A small image VQ-VAE, trained from scratch: 3700 steps.
Rows from block 6 of the decoder of a small image VQ-VAE, named by matrix and row number. Each number is 128 + 32 x the weight over its row's rms, rounded and kept within 0 to 255. All counts start at 0. Numbers have three digits each.
After each channel's rows are labels from the 100 images, of 14848, where the channel reaches its highest value: "colour at peak" is the nearest of a few named colours to the mean colour under the peak; "top examples" is what is common among them. Only what is clearly more common there than usual is listed. The data: made-up waving flags. In brackets: how many of the 100.
# conv: 3x3 conv (decoder.decb.1.1.conv.weight, 64x64x3x3, each kernel summed), inputs 0-63

conv.26:100094160120100168116060108127122039113136102113133118093112093116059106165156089131139169139138138096074074150068157137106107112099154073104102108108154104133087125133135072104086131119188137
colour at peak: orange (30)
top examples: circle (26)

conv.55:125000119116151106098134101158113058138145128114075145126139113155107132121142104130117156112148116120139087085135112118141100131157095140178103145164113160127122107132028152099152139114129078
colour at peak: white (62); pink (34)
top examples: white (76); saltire (25)

conv.46:048052127090128109112104135188099126097087149120153130152103126152142086125132128103110077156068124154124143084116105137129150099101044098131110151150119079127137082091064122058139119111118146
colour at peak: blue (32)
top examples: circle (42)

conv.52:129121160151095092110095105155133011124105130145130114123112073155155065045138102145138132073104136095136141124173118129117128129121104050134104169146109129115140129162125159080113090097073133
colour at peak: yellow (47)
top examples: yellow (62)

conv.29:115146153110092118110125117113126125046101095087085055094109169124119140154075156146153174131117110162152102058138121036123112115150111109113079130127166155108084101125111103126058108102154104
colour at peak: blue (56)
top examples: blue (70); circle (34)

conv.18:179097074157127057102129077093147119119147109088142155135117060189106144100100087146096174118074120079136104121161147138049126159148122081146117131108117131119083073078147139121117122165127153
colour at peak: red (55); orange (32)
top examples: red (72); orange (46)

conv.48:123129093142129090166124116093169170125073082132124125106139105108175132144108094070122145115091162102120098055144138168150093079105148042107110145098058098097159109089147156130128064120097119
colour at peak: blue (55)
top examples: blue (54); saltire (30)

conv.8:078122137076133132095116123093137000071097125101115123170083121146143129099137122135139157127139114187111121135112118160117163129108089099128114051113089065141121102117152112139131138119086116
colour at peak: orange (30)
top examples: blue (60); circle (32)

conv.43:103166145153140117179123131111255144134165131105179142121140142141141113151127105160149123150140127126119157104129098146107140127159108100170158114209131124150169114150140129128160157122128179
colour at peak: white (93)
top examples: white (56)

conv.14:109148048130151174101132063139105134134117119110129140115070069097088129168130142158107106104122147122176198143093124160139117089063192068141130144184142120120125167099109163101110137174144155
colour at peak: black (75)
top examples: black (48)

conv.42:135098126142130125118126122099149034074123164129156119134174086123145134143109114119138094135082126139111133116100136130087105154136103064139134127128101114075000136074122123133138110113148112
colour at peak: red (67)
top examples: red (74); saltire (32); upright cross (31)

conv.45:222025129135131125112119126180067114116084110117130138134075136139133159137083159102145116140123137170098137143136192112153099151119127174123097104109135107100144165156129161152124049170138096
colour at peak: red (70)
top examples: red (85)

conv.21:000056108110128156131136060131161148174117135137126144098126083110159124125184107106142111149122124122117144094140153155102139137158111082127102146132124091104100120164118147096168105121110111
colour at peak: cyan (43); green (32)
top examples: white (45)

conv.0:112183161139088114107117132069145175108119099129157045128141159132141130115101119089119168127110160097099123183136139028084127139130121173162130130136122093148118093185151138149143058147107072
colour at peak: blue (84)
top examples: blue (91)

conv.50:122122134182159082129140097050142112126114090169118106115127135081102103144125103127061128145122166098185072116096170146143122131116152135148117180153126082076015130108128171134098138155142129
colour at peak: red (68)
top examples: red (80); three vertical bands (28)

conv.60:122108100137108112104117079100125134149088164128097136090118158135059129067135139171171095104130145105134144102119134142094164112127155141100091109090129128241113120125101088117135018166131129
colour at peak: black (72)
top examples: white (62); black (51)

conv.23:086070131049139131111145121113161130140137123134152082175117137133120125157115122095114116176148084126155054124131114175140127064179137179134121154134185037155106128116123099140074129133147070
colour at peak: cyan (45); blue (34)
top examples: blue (45)

conv.36:128221146132116136156124106156137137014109129146159105119164107090124140133118188083152172141089137159116136167156157117116123144105113071098165133076145097123127183127147120157126103146182083
colour at peak: black (70)
top examples: black (78); three vertical bands (49)

conv.7:151125122099112142130035110146142128091088098132137131093084113127078092151166097139164144088102123059100070097141089135138104080119177110119089130173112150170117104104097105108093042142106144
colour at peak: pink (30)
top examples: white (70)

conv.2:099095162182082131077129091075136153101079151109142117096135051056040139145160140108110130117089146144113115122167121095116085124111114105138115142133107124142124080192121115129108085060108136
colour at peak: green (80)
top examples: green (54)

conv.38:140091160122036140110128121085130127122108110126085099109133180108042090133098145162098137080101168097148121087115150107088144168138096050159128162176130111151127096146084148104080128147136094
colour at peak: blue (31); white (25)
top examples: blue (51); white (45); circle (43)